A small image diffusion model, trained from scratch: 197500 training examples.
Rows from block 5 of a small image diffusion model, named by matrix and row number. Rows with one number within an expert belong to one neuron, the router's apart. Each number is 128 + 32 x the weight over its row's rms, rounded and kept within 0 to 255. All counts start at 0. Numbers have three digits each.
Before each expert's rows are labels from the 100 images, of 14848 (inputs lightly noised), where the router gives the expert most weight on average: "responds to" is what is common among them; "patch colour" is the nearest of a few named colours to the mean colour under the peak. Only what is clearly more common there than usual is listed. The data: single printed letters, digits and signs in grey, bent and noisy.
# router: router (model.blocks.5.mlp.router.weight, 4x192), inputs 156-191
# up: expert up (model.blocks.5.mlp.up, 4x192x192), inputs 156-191
# down: expert down (model.blocks.5.mlp.down, 4x192x192, transposed), outputs 156-191

# expert 1
responds to: the character @
patch colour: grey
router.1:115154150108124144112155153137116130122083111110132034113123141130159138160166127123149146120155077115136117
up.0:124113148179084138211145154067179182143106174125180097099164102159210147134073165058081197215112146131142117
down.0:158105118122116129084131110165162122155092069156087106147157090129085083141194084170207150081128083127134183
up.1:087113198140129191126131105074202121177091145092208157094131109136115110115095116145184139154107163143123155
down.1:117129122153163117161109099107064154121208156123140098105138130102135176134122105069090042119119115103083109
up.2:189113126122156103168096142091167115160145111155103113137147121125127062123100119145102061094105100080063147
down.2:109157112173128097185078137164108089108140129125137136064104075154145152108114105084169193151136149135151116
up.3:137073147094146141165090129114137138098145107145097161098218125155089081146075094142144134121135164120140120
down.3:161194143187053098128145147148119133139117167089139085087136116075102143070161132126091100110114067125177097
up.4:085117095121094134138127074161108169154122130147128095146130144139137154080136167122116096132128141062134133
down.4:160129141146110063084124149118136110138144094147131092176074119107082118125121168115109137109150142123105090
up.5:107171129168086148181196109147116137064135039145109164153096105071095097138092117110206129158102152146145113
down.5:149107135163073082087157100137117163097081146089112097137172131112096176117111150138124129132140093075168135
up.6:188158105146118091170145183164144100120123106111156092141165103131141142122142133122153149099173115155104189
down.6:149134166115145110095103095149094137110171168155131127128074175087136180092104166141080110205127179127149081
up.7:147164094106121086139132107114120130126187160093119122109172097223114138066124127177107112117137161106083057
down.7:159154202121101155065158091169186109158063072177107146151140131099118082078161196142132188133160124159167135
up.8:185153160103157129125138157150108117088108161194121102095118149111124113110087115169134142178158137180147158
down.8:068142092132085142155181146106131085150123089114151137118175079154134085123139129089163144078128076080066102
up.9:131086119172126162119114135174146167164110135155109100111171133153166197110055120084109176181166073090123167
down.9:113138155059152109139114151138128105101165110175160184154131098140123085117193113122188090096101164179094138
up.10:099142114095073075113044110182112153076129129158165100201168133089144129042122112155156122093101164111185112
down.10:164111169136128135129128130069149150144111090174114122126164147167147094140148166108132159131144100153094108
up.11:147135067115132167130235120139183088108139151158089096155133126142156152093133087113119145129122091151115097
down.11:181116175102169122130070093119104148136120138174086182092145120137065135162141131181149060104045127115126159
up.12:149110094165114139141136092146133106153107097139121108136165112097098153105021194123151123166157079130104131
down.12:156175189106079109139143149144138142090161158125148155138140092106111095083208094125154058091080116180133113
up.13:111052163078167149056129120113090105155178085130086185106129145125118067112118140163167063091075141091110142
down.13:171183151063146085096112088166203112144118089202091088184099123123124128105156163081179126144096186169156148
up.14:170142198077120104080151104111162081173145123145134099092098162121069154136163115114098141132158098135108108
down.14:070124088151092134158120125122154151126114108132140112166219050137151089146128152128145113104129146090119126
up.15:102123082162153164140111136092108164124149153104155076136104136121150103126113122090093094053136134103177120
down.15:117167127074164154133124119104130131142111143146190159110129103149135156149136154184156119123118067146071119
up.16:201137160193130134171128099087152195169095128137129116132127140095151114037087120093169147213151184150147134
down.16:102176107120115138115173156161086114109169149155136176140118153135139177147125162147107088105134073158092149
up.17:129127178142144122167119099081173187135145132114165155151183112183120138110075144098128141161083170127167112
down.17:123180117108129093087148145171062090085190161168139136143073178110150200096110193136060114166156165146112100
up.18:070128121151125140100151115174163127090095127146173149145115119109112086079106140151141100124079130060107169
down.18:097128118146128160196132159076078131131164157121131135091151158165161183137139111102101109107165089130090069
up.19:110134193132137089126136128160100096097139115152129118116132119115135135123100023126099106153074142126164188
down.19:105142080114152152137138196107151120123141045086156168115187132125059057171149125097142158112139168141101102
up.20:092089181136106161132117078115170168142132134081136157120185112102123086101087127132151123134183126105135192
down.20:126173099159100131136110160154141091150138125130089132075127107095132136068163090121110108107056118174122084
up.21:175151079142110172132153076123089167107142132140163195144121157083140111100065098156113090140095131140083145
down.21:111149142098101112131131147150209096164063133119102167171163162160128120095157171182117153100177120141146079
up.22:138137156130109106141130092121119152110144144177119149152152134071113106119111129125120141123133183098046094
down.22:100161095099133126132136152170161087129102130132144215147142135200113150092100159142124125131108121151183101
up.23:143108142165147115072142093122097115118177066167094196169073144104128088100123173122159116137112155166120084
down.23:074139077149111182159116157094102134114107161056186050082120102124132122171111092155121156138172097094153128
up.24:095151163106158134154156131108167128107154124135109130069151132084174134118083052133120126175147151095122131
down.24:171060129167095146128130113194134147134145111148102096137121182135145132143179088128173130140128138161165139
up.25:147163120114116166073098143051114158119128157156090106124096104114147098120144144128159107130123093166162127
down.25:096116104146082094137175100180135067117113125121117112133154102138201123074107118103105169160151189096138119
up.26:119059149123096123156157167143120124145104143103145130163184110121114126073082116149140127135153128103083148
down.26:152128092168117139088130122119124140096102080138082163099157123138149144127140118082124161149062113138156069
up.27:085156127140153118134153137177126099086131098126156015131141095090165125094094158117169080170121171130133146
down.27:130051107116138201113130103073153170176111072157077155142155229141122114170110151143087135128149131111098117
up.28:158130086139153107184171092182153136131142075134131108137119089120147123101072140165166092116114163196072173
down.28:143160123175055081110146122157105109088100185080147095122133112099093180124168107129107095120140129087217144
up.29:141102162177104144169069148206104159178129120129050127103143112126139134070143069120107151127178124083176113
down.29:161105180066141160103167094118172160101110081190167167161144165134119116126126179147168116135124144168075133
up.30:085100144154167156151151150092111151104147180110171127164111143188141143101115167074154119157109150090186106
down.30:178144149141132141145114072129152108207111085180091108107187118106121121099135083154179094115150093143109144
up.31:144126132157104145150178146066179186100119204127144083065108121132164155138083135088068150222142085144189105
down.31:114119112092134152115116137178127122157105075157119178126206073128097137140156124159183100045122065096046160
up.32:152138181127121084137122141077182123079174112121067126074137102162069114133095107065116085121153101109161062
down.32:161149130134148123102150090154155060128146145121141123141043163102146049118142115099106138171118187188187150
up.33:112099207160076120143123124084145153110122097144158154176141149105088134094104161159071115170157153171127122
down.33:114117068068169105156114169130091111091205168142144138118090145173117159144102122043142134152100153106085123
up.34:134175106150100133116178123141161133159134149133199144163160116104156092087054153185137075124160167068094174
down.34:101084123149105141172107160123122151105155121152098136087137149166144125146201123092109168132124156171109092
up.35:095120166182120137147229119087153123172120142196145130160164130193159120149062121075139077161164154120129096
down.35:135083099156117145130114141111146128123077089112094091115101103121117062173176070150162197143108119141143158
up.36:086103095170095178097119141190122163068150094171184128085179169132106144083033089178112073126136172104168151
down.36:106151158119111147147108169134136115166116125131096088121113139106132096083179128170125159122153131151101120

# expert 0
responds to: the character @
patch colour: grey
router.0:147136156112186162111140169103140125106095109150131078094097107132125140126147149098105137140093088125146109
up.0:124162094044079117097147114178098062115174126095104121101107168143134092166147153138131116126148214204170130
down.0:135137101185128146182118176121153193147130112124185072126181119138129138157104142130149121135186094078169125
up.1:084090088140085154131129178122088131097110097117089069086123132179143161135146145104127067112105144090084109
down.1:146166185155114151150132104113169129204107132108113096143129163063160127072125124173116122112198140156130112
up.2:177096096112141158153121094094148154077154174134163174147140118109183149085148079086160167150118170149176126
down.2:149141130135077131118116089188116119153164212184140137169131160138171199103119176138140092086139064138118144
up.3:220157152101205105106116135106144174123166096062190172218084132109084136128131143065105081138110158131158129
down.3:087164103143103138194116126125132090151118154117146113130189143182151102098111104146116106124158109132151085
up.4:172090140149167050112122155167103129136154105094129124192140132078117137092138091111137166139097155110140114
down.4:095133101134103157205137119109098141115099155140178124071184100174111164098079120167131082105136043130135148
up.5:132124145125153136108146132127172137129166118125128181126120154090083117053096116100103109158114126130129150
down.5:152139128094087099069144145172172118132066091168082099156157095129118102143184181206183187110133137119145155
up.6:098169092075118067089146089204099149102193181131138110140126153163107156149140101089196168095096234175040149
down.6:133128123169091141136122174116119149118128170101143093123194116113077144150118162152090103121204084039177140
up.7:079158164190082130087141125179136079142146070120079153092132141101147143161043124142132141101129100163158118
down.7:145187161074112107127154189079129132125113113113203135170166132111085070120206109138184088087129128192078106
up.8:125101149136176111205127099139142121173124104151166121196153161140142129109047090154157102115219115107129123
down.8:105129071124114172121108211102082121058132125135132094085116077134123088197110126123157173151105134126117140
up.9:128121140184065091143092115205124075189119105106138095127155113131138095047066119106141161129148102096151084
down.9:099097088150142122092133129141134107077140113118101158157132111128116112178200067147120115095064177143109136
up.10:082127110168151124104170114145152171063095124164105115147131136089107123133138144162136091090151160067037118
down.10:076150113089126117160128165133082105118148158138158187109162176193148162082127177127126110168117126120175098
up.11:140211081118070069136153131117099086106146151088165129107147144145080138144071127068160127171130221165092144
down.11:116096123065141135052142127115134112160105095163126145183119176103105074151206106178135128113084107164075123
up.12:161135095132085134153194095200181147194125123168148136111141104107147104104059149138141103083061102108185166
down.12:077077097159095144146125169158080129071140140112132152107149181170135175123156132121118165150149168131118091
up.13:137095145121110175150111122129178130155094114106187113093152134168046137066100123122131107102098136125218170
down.13:121103108169142120161133135080056156110186156098166082098101136076146137149091080085093078145134126124060131
up.14:114158074133093127163146113111073129104110148166131081117123114159192176152131143130102130085129136109085099
down.14:161135151111120100046138141174178128119108092148098123156116105102106104108160177163145186158117168132157163
up.15:129112105149071132129204066181102116120126121102116150090098105121149187100074161119179110150131118131133112
down.15:192174187151078093123145112156123139113098187083124082097174079090120154053155094156126095126126093107169132
up.16:108119116125126046122145100149139159098150139184123115044132101161137141111065075116150127150107135157129155
down.16:097153161070138135174108165135128103153160171121168104148129106113096097138129144152152098115193148119101188
up.17:127100078139109124161136146149063141072152112100148121067134148111106068089088114053143055115117123031148138
down.17:153144183130169129155134060154194130211138147137139094165141135066143147069140131145138091115174115140106128
up.18:127119073128091159132161157112116123099151114111123081127138113154135155077091096058158156119180126083190133
down.18:146134153131159131100125071134190151164122079138116135185134102073138104166116142154111108085142115129128124
up.19:124138121192085190163095135123193143119114169101078054075149163091135236132142118128153099113118143082144124
down.19:089125102130142158137142114118164124119111107061121174105158124135106128146079070203108093110079111112121124
up.20:120114134086099142148112165188110124098067140170161083124139037116174127086112096134153148173140108152121158
down.20:146123159169086097089179079129146134105067132082124140140160136131138157123127147169106129130148084080191111
up.21:161086113116101063169116155171122136196147109125182121204143109148151145073122065180155163165163194156151128
down.21:143116139093161113122145064176158133093140133170090188119165123168126108117185150102159157138054106141120141
up.22:150162108098129127123169149172101082141125124196155076114163167123136122126135154150120088116186122099095153
down.22:134073137160130157150105109083190154173087093085069121117181083137109064158177045116187134082098096119131163
up.23:098081161128125151116169118093115169096155115107146164154095092169141181110135181131126159147118170142115147
down.23:135101120153139148170091096097165132179101110116120074117197088139123072150139060126157112100133088110115158
up.24:119112106103113116180155122098088146127149150131140118095141160131143183128124127113132075141139158129153169
down.24:149162163105170130114101113170202107176155101150114127102143088084153118074138128107178144140088142153119099
up.25:192111124186094112133175111100156144216114120129179137159124108134136106086093135114128177219139168143178170
down.25:105156151110133103104168119166093114101183163144141152151125173123132192094098174129074068121129130136105113
up.26:156153075125073162144156109134100189145164101190160142096151121111119151146035075094162094138107120095188168
down.26:102101105124088119112135184156132102112057125104122115115151130162120106123196122198150185128147108137142113
up.27:121145079119084133178087133098109091108112054128138106119196125151110104137130123132098136129169123142141175
down.27:119170143126110074165105184167108109058171169135167122097124080139113126109147101089195113120072156154140126
up.28:115102135119131158149142105166140162148094187113115085143166177097172140137149150167160091090161145129074184
down.28:162116163124139117081148074156147128096143119160103133109091107134161108094167159066142196172103135147165171
up.29:107105163112107168101169163090176140170090126157166135124121090125141137130136110156092123157087090136143146
down.29:131091116167098094149094109191112119112163175155084077103124122128184192104056144109113184154166123068174146
up.30:068082066062120131142136155182085142090130156135152085161133106167138124143146095143104105104128086117086159
down.30:174146194172092129093144079111190143167085092137076121172154142076145116087159144162124145091173116140123094
up.31:175132100126114099125170144150136158107204117121121172172149150107123151101107121135129086137134144100095095
down.31:144108135172133130100116099088070167117163119134121062104102100060121101156143095078118127133121147120086204
up.32:174123172178107110148131115132150127191116107137144128174110112117136172062110218129120123196156150157088166
down.32:101084108151086127175154099140119077146104090150118045080201096135159118109145061101185146121159125072125117
up.33:113066139124112104154070106132137152121102093171112129099156105138124070113159090184107115087146093078155175
down.33:095160106135137130111111195117137104147190185099160133141078130100112089123097112099113137086138130094092108
up.34:133121091139123120117165146119145071115132118175147149122119101134126095151111175181109038133101104212096126
down.34:121108165094090106131156124157132163142109159101138131172151157123136120096172136142159108106147127150152130
up.35:123140148113131114152129175156148154105145129170108125136136109105148122101057091124174111042140156056147187
down.35:139073081132136134111119109119110119082102091151119184098176118183150142172140140089138170172082120152108072
up.36:142123091082121155133136110127134114104107144169182084100187120157147188095103179139152171075162148136164168
down.36:130131171167138176139124112129094134155159119113141084085088101068140108112156080151105104154116112145113160

# expert 2
responds to: the character -
patch colour: black
router.2:104124095164133107146124096110127124135151144109149052133135147136127141136126104164127120126123141132120109
up.0:142149151115165118105117150122087151137138118127106151160132145120146143156138170109105088153098165125160108
down.0:095115070131128126160139164142185118121086169098147102077142107120152120148116075179180113106158104150107120
up.1:112102128145148121145158136150182208179151123146088126035128105062160146128133116176160132103123115129124178
down.1:106158144139128079140140109105118125160103155175150095082033121105123095096082143162143151121142130094133118
up.2:123158150137139082149135087167175125084179101102138126084119116146130102100126141117203166122149092142156137
down.2:151127131161115130134109119123084164134123102162121135148094152112097138146074156128075125103081155109139117
up.3:135156119181074170101153172111142135144096110175187140154136093081101118105123128159134095133087124155119176
down.3:108114150147106103136119086144080146126119159190070093074119107109163161108076149136097183143152129063172121
up.4:080132143101142104156155188158094081061161183178139143103127180121118117140135084082145089139112141109092177
down.4:114152105121158082123140157113095120092106128108123117105112159079101092149153112119118112115090140150103132
up.5:091128148070148065119063138132091104151124123158116174095125125073135101152132145108148117110141104089164181
down.5:088150120113174096101152109095109116155103112126145123118071134120075084138170153197123159081119144114107113
up.6:107058155131134129117182149092127138142143078184117130149148173089157158137083142113136112152117132128100138
down.6:171149099137129141097089083118126071147117110114146073149117095128111156110166113158094138130154129110121135
up.7:093123167098108114134163137173178118133099123140124153168140157183154093123118202156123116081129160149133059
down.7:164144076145144185086117104100096132134149113096105074092095104078145169128144065096115112179120115119089184
up.8:145131150131130158147075093081169081138148080140114108113136074138144097095122055112198114123132079125115120
down.8:116162127088095117074157156150127093079168143172137157113084135122085146137163161143112184131106148131128144
up.9:181108078122144138130153103146084145112168146141154141112123130121148149104093056121132095139097183123100162
down.9:092182168108099132127147133156185091166082112150107174165158135151119102082166180178162123112135120146188090
up.10:132125102048117143088186118156132134063163127151106132113153178145121162087106137137138086091118153104159143
down.10:107144090131119106171124142129142090119075116108142126135135141173132127120129132130163114151112144151132059
up.11:121073176147085186140112099124148084107148108136125121133171122140115084094120132124125127112228098085126189
down.11:119168103168081130121126139148128099132120093110083142079165122118136158071131097104098135116066107143152063
up.12:109086127149121155107084082132079129109202072200113128157154131167128137138140107063154130152103131097118128
down.12:123078126143144138147100108160132135120121127139082082120135135129151141149120109107135113140070169116121123
up.13:135073134131110113100152108151191148131128059121120160180161193195112136149148089156109145094129140166128077
down.13:097199131117144167126133154138018123112113181129129049045157097066144166127152156137168139173095125129155194
up.14:114143132100098099124170136136149126102117140114166165188137160132143100149184088134193098049099150194102137
down.14:084117121130154162101094118132085127144120125157107094092131123111143159143076165141072167197165102075161153
up.15:113173085125130091137091125090141088161157127106114104075111103162109090105146168105195190094171165104120125
down.15:129101128107145169158121127159111195105097151145111167099143170110083196175081104154061061119031142160133145
up.16:093129169112134129161123166119118155093125160140140118126148096153112173067067156086125175171118129162093133
down.16:151086157142124124158090095118189144176083085093093078128153079121114041136151073109165136136092142161152149
up.17:169168146118140087169140172179205161079169145198131148119160147123121138100131114172119158076141123118092150
down.17:196145164123155077119068088121156156122135128148105119128079133104094113125128115174131113131100178168160135
up.18:114115138076086079234084182116130102112135152132154160173149200137131114125119136185083079133149085128082117
down.18:128105099148150142099150105054167147168094111153114135136122194127100113138168142144106080096097114141092105
up.19:135117188139116055098169105215083141090117138128102123102127154113089106139130109107154155125119180098103073
down.19:147142123126167179104119108104172082111127142131126110127089147116167159160178143133099123177158108164142163
up.20:084176110171097165110139075073134173177162105138176115155141133105094118143117118177141147100151140125153141
down.20:087141125170107210080159118114128117190140149072120095103118106114111092170207122143130089058125111111180132
up.21:151126127108146122127138090106147160142096068158114145107144166198111106119128167135173122158131075110112180
down.21:111134157101102175143152044171136140115129119131133059097091131168121138134177110182142140138097098101095137
up.22:102092163130139121148127152148146080132136136125118121090155134149139125116144158070086103080153116120162058
down.22:122121125130138149098144074136160155126101117106146064094061135125165158132149097154152189157144167153103170
up.23:140098143119128102113118127112086133169110159114127113121130167097120114130131173104148060140145201067146140
down.23:121108125123110166113161171137096155151118146139135078131128127092094173159130156160124071145125124125122133
up.24:110129128162102134148138131146131138075147098119189132169139069179101131140093108141146144080118092135104127
down.24:148103099090170147144140141116161131114111169128066176080159159099195122109150123107154113164125148115099141
up.25:063116117115099154093118137111093158064146141141131124117142168125113182103115161176147143121172144156130090
down.25:161118130173141103107160093103153136129113106144133103144094105151136085151166149109131182166128122148147128
up.26:091117064147141125156148200087127120082125045111152156072135151131123081138128100101100158137101161159068058
down.26:135136133056100149106107050145138110159138208138104121149100119109151168137111160136140083128133077131163188
up.27:100092133118122127129201173182121120137128129180114141128121229126153191102131171164122089119155122141114120
down.27:167165147144180084177083092093139155159138114098177131113139078161096081133136098085160107136146160111143117
up.28:106063126129097079121149130141124123139166122122167153140111160155123143105138159176149188103152122164109125
down.28:150170130159142114126150120128132084124128113149113108107099085139142098119104157054129156149156125130132118
up.29:121145100161082144142087143149072169101162100134113102165119138125111105176146115114143079167118154079123189
down.29:145104098134189155099156126118153104140112173105101100080091136111172120178169119114128126175141100145116148
up.30:087071138124130073163138178134141134064118140173135163184145185143121178103087071172126152127133107143074165
down.30:129157157118134177095108090114135138141115111142132059117093103071141025156219172097142087160079119149157109
up.31:162108115123163074138142178157145166132121148187122188084143144103184150151126087121152117105135134151147143
down.31:074164157108089142104117133148076114097142098107163065147115090140094078095133130157122131135120085140120130
up.32:122129123084129151132078114133153090196140122135092150179149153143115106082120121144146083114129146139089146
down.32:068139130101140131132127100149157076158133137116112150147114117183125130104136151162146156120150089101119088
up.33:157098191142142133155095143107096185107090172121120108142131118092157120087085127176161126198165173166159149
down.33:072138082156069142128186166158133092140141099149140144123110129115129177120088116089122135103148112118075126
up.34:067135131112122092163131181148128082129178141148143131101149168169123167130138125093177099174135137208094082
down.34:109150075144134103158107173112125108110131105122137110142141147116118114155128113101127101125086148149118118
up.35:163165143139113085134119135159117110127095122177124129102169126171143178124097093093092087115121129119137147
down.35:110138139156092119100154141081113124165168108117105121150089141128123119114096130095091107101148150137123130
up.36:141096126116115077156152127199107172115121108153186198114145080159169135143127109133116097122108089138129128
down.36:115141149077140209074148124138083116104113131099106090090153088097169150138189150126129111175117092128144149

# expert 3
responds to: dark on light; the character -
patch colour: white
router.3:147096139109057093106110118173139136110167111132090242153166107114093089080096127120109113105155165111111158
up.0:126166193128099145094140130173157076177131081175160122150141133172085129141088067078118116147119127193155082
down.0:114133076147158117133159123067103127141078181166136242095102111075117163113081178181103121114127109093126193
up.1:200083214126159177148187104116101139110120112128186115131123113159163109113141121140199101125105128104093113
down.1:160101100164112071146108108093154139160158100165089196167126188138085160123057139107106145093116191119114111
up.2:120138177084148117123125167191163129085147158185141142120126166155121169138151130214114151144097143118124114
down.2:143133107155119170130114115065116092145107087080132115171186098146125076113145127084126163118164104104103089
up.3:136172109159117091092144114158117147107073132177115097114106068151145182083075122099146108167074159156149159
down.3:122085140054164117145126149108123141144141157149170106181115144142077111191122163149145125115186140106084172
up.4:192107201097151104119085139063142171137138181110123123124121099106119115154096111151115108186122221146198118
down.4:078144079183114173126175116175118077128123116181130000122158162163156115137153142091139146082149069083090136
up.5:101157121131047171117161157100071116108113118171095105111114135148076078152088182162112151128181137098096148
down.5:142075152144153163162114078087143130167121123080133185116176117146129126095148052072125161140145080124128135
up.6:052168132082148123147127204181138102089107147105118136115123129151086150090173130151187121178126152172113123
down.6:175120172180100139118130102096112124141147111197097075142111160140109146143087147129105164120123155089130122
up.7:161112079107144152100180128102130159126135183159098120141111118137174135188138162134121133112110085103151116
down.7:172122121166147132138121141089134118131096130121089255111137173141082171114109134095079099107104171135119150
up.8:128127202134185117121129099148147128076107161129108107109087182122105179184118191151156103183130111207051105
down.8:170134136085181171131093059114130123113106130124104229092134105119153156156139073146121099162108152156142163
up.9:141095172122117122136117120095144149135165161096138135118138074133119113128109090109170178153103116154173154
down.9:104151082158113130089152122156096089106114104196124000145124206111122154106172180141085157106135111101127101
up.10:152123123054181099136152159134117167127156159193132086139131150133181134112129071159175115052082148161062116
down.10:134164134159114084188092162149101112100163140086162090094176092145092151136095118094146153151180137062173112
up.11:122132119164137190113179157150121135060135098192137114117118144132165128086085153107101149190160087123185156
down.11:120115109143133140135145103138135139160148131135121172149171136154097153160169094145204082048077072146110160
up.12:148109168094138151132178159199101123124106170131164122080070084161176143048132106115169147157168123129115129
down.12:105178049161158103112060118102114153135096092121092141153121116086098108151106099148116093120116160151135107
up.13:097098165106133132132184151098190149150108156160115125102132131181151154093151182164175105136089152156130137
down.13:126147096126145110111088102153107065074146115059149159125135078129136098168118089101132131161129135153151137
up.14:124131098096124114144177127135168099086162149131101149128132159182168135097113118105159106156132161117132097
down.14:149109152148117130080139113113088155139116093150107000136160118063114094139185134152120161098115113109117175
up.15:083137105170111086195127121172105098061122142101120096082130150084093113192137150161100156129088145124113152
down.15:148157158086118124175127079159155061164153095152176199135091106176147110038095141106159148150164131172165108
up.16:122183137096140156124220143120110125106130129102161092128110122133133120099097104164159132120093156161147175
down.16:111088075178153146128106136128130141148155082150080087091147142118127146154069150105058199176163145059158139
up.17:097117155169111185162135089123187074154075105154146096129150122189109151123058127168135132120138135136151182
down.17:148102090149160116124124137094039155087185144117140059090099106085104118169109072054116105130105136105087147
up.18:151136188125093106071155098155095078130145160154102122090093192130159142175135122183123151102114144103124140
down.18:157128131085163158142131100090125162106108164143089244103123121091190157160147119149111095210121118175132170
up.19:069128116111121085094122128125113096100173134095105150194046127140121143151111167126112161103113134143114121
down.19:121122155106141149141128153138127142149072135164120000063168155111146138129149126140148116139106110135134133
up.20:160166145119082114129127137206144107121107119165147123179112143067093111150152196185135167160088108117173138
down.20:132079113126145165192142102080148157151121179100162248092145160160149169145151117110144115120136110152125084
up.21:100149052095088116146155145122162144120109149146100096112171146206187155125171140111138114082151147141104097
down.21:155149121084123090076138112169180091135114115148105175180064117092085039128141169169127170114138181171146153
up.22:076124130134148085134099161168140146138153155129120095111118123116149148131150147143149146096124164159249123
down.22:159116183098104093141146112109153110133177099169138195160083063145114080088073133105128194128142144153106106
up.23:082112144081142101149109072179118140143086129126188085169178109118119136124145145072180125167127162107112128
down.23:175091173161126082084147071122140154121078123118105124149123140122131094145158129153108156136169131131130115
up.24:151191155126119075118150114116119127127060169112163127109149118118099165118137141146159062152159081130160143
down.24:115045113126153200158116159135149141141149098137091165134113144156160120143165145115154179133103166166075126
up.25:135083154109176135106115143166110139140120132132164128177123118149160095155139161161109125128162136061138157
down.25:126156097161111144121105111128174115151100120152098238088139182122162190108158108107160172127109138137125112
up.26:094087163121133149169090157141109141096101144118178084098207170130140157088147077103099077155095161094109149
down.26:112118076067158103117112171151110113066165130144127206123166121190096172148105160050177132131047130105142131
up.27:128101080167102129175079161117075137147115161107094081139102135186122144172132120137119082136102074129064115
down.27:176148188125112100099166079177169108189119101175118123155128131090147090071191162110145128148148152169137129
up.28:169146222137179089105121114112155117169086115132092124100120139106111102106148127175164146186144148121103127
down.28:184118134118162167161116131092148146139109169128095255091136154141151146160120108102094108167137173139147145
up.29:178103145113153099168075209129174077155128103140113104092156124192124112076122101177110078114108130163093171
down.29:157083054153112104064145113110103098113087124125139144152114143113114156149102117141155160129160094112092076
up.30:173077124145094141182086140172111098138124089127117115182155190126093074134111065115112174151152137094120133
down.30:190117134093150166129163135065133169135123150181100255114136166131102141166095164112089096184079106172132144
up.31:086116127164153142154086131126142128126132084134110126099130151148129117081176100089118161185112168149115098
down.31:148105122102142173153132133098158156133100149147112255109128132142135150154134109123117115145122116144148149
up.32:161057126137119194083130142058157145143142121135116142144139212164092149193117087117116145142141105126110122
down.32:136185141118149080195123157164109122101113163122164000088119071101134127087171152150172096103102085173163145
up.33:160202179062161119124097121134114111152138148128157109119112194137091145161090082077099137120132087106112107
down.33:088109088157062156156133117160162132159151121123148119169211092180175124110129145125181139112156115101156085
up.34:131185157179121145160105174170162085085173151121177127082122071073140106108138129137150077114118106111149120
down.34:131047120068146141112131118065090176157115094174108120161142156130119124168091149147109148134176096120091102
up.35:110144146090142112124133135128029102087158156101161133141032111123156140104129101131052155170154117159108107
down.35:108128113145138153126129145143196153140074100162097000088182136141137136157147133138172114104098115108134145
up.36:120125120161098115204160196186165134124082177102126119136123153149124207133171135088131090149146187101128108
down.36:123142121116101102102130139095121146130171101129140255121122122137098146125095133166157218067160150126137130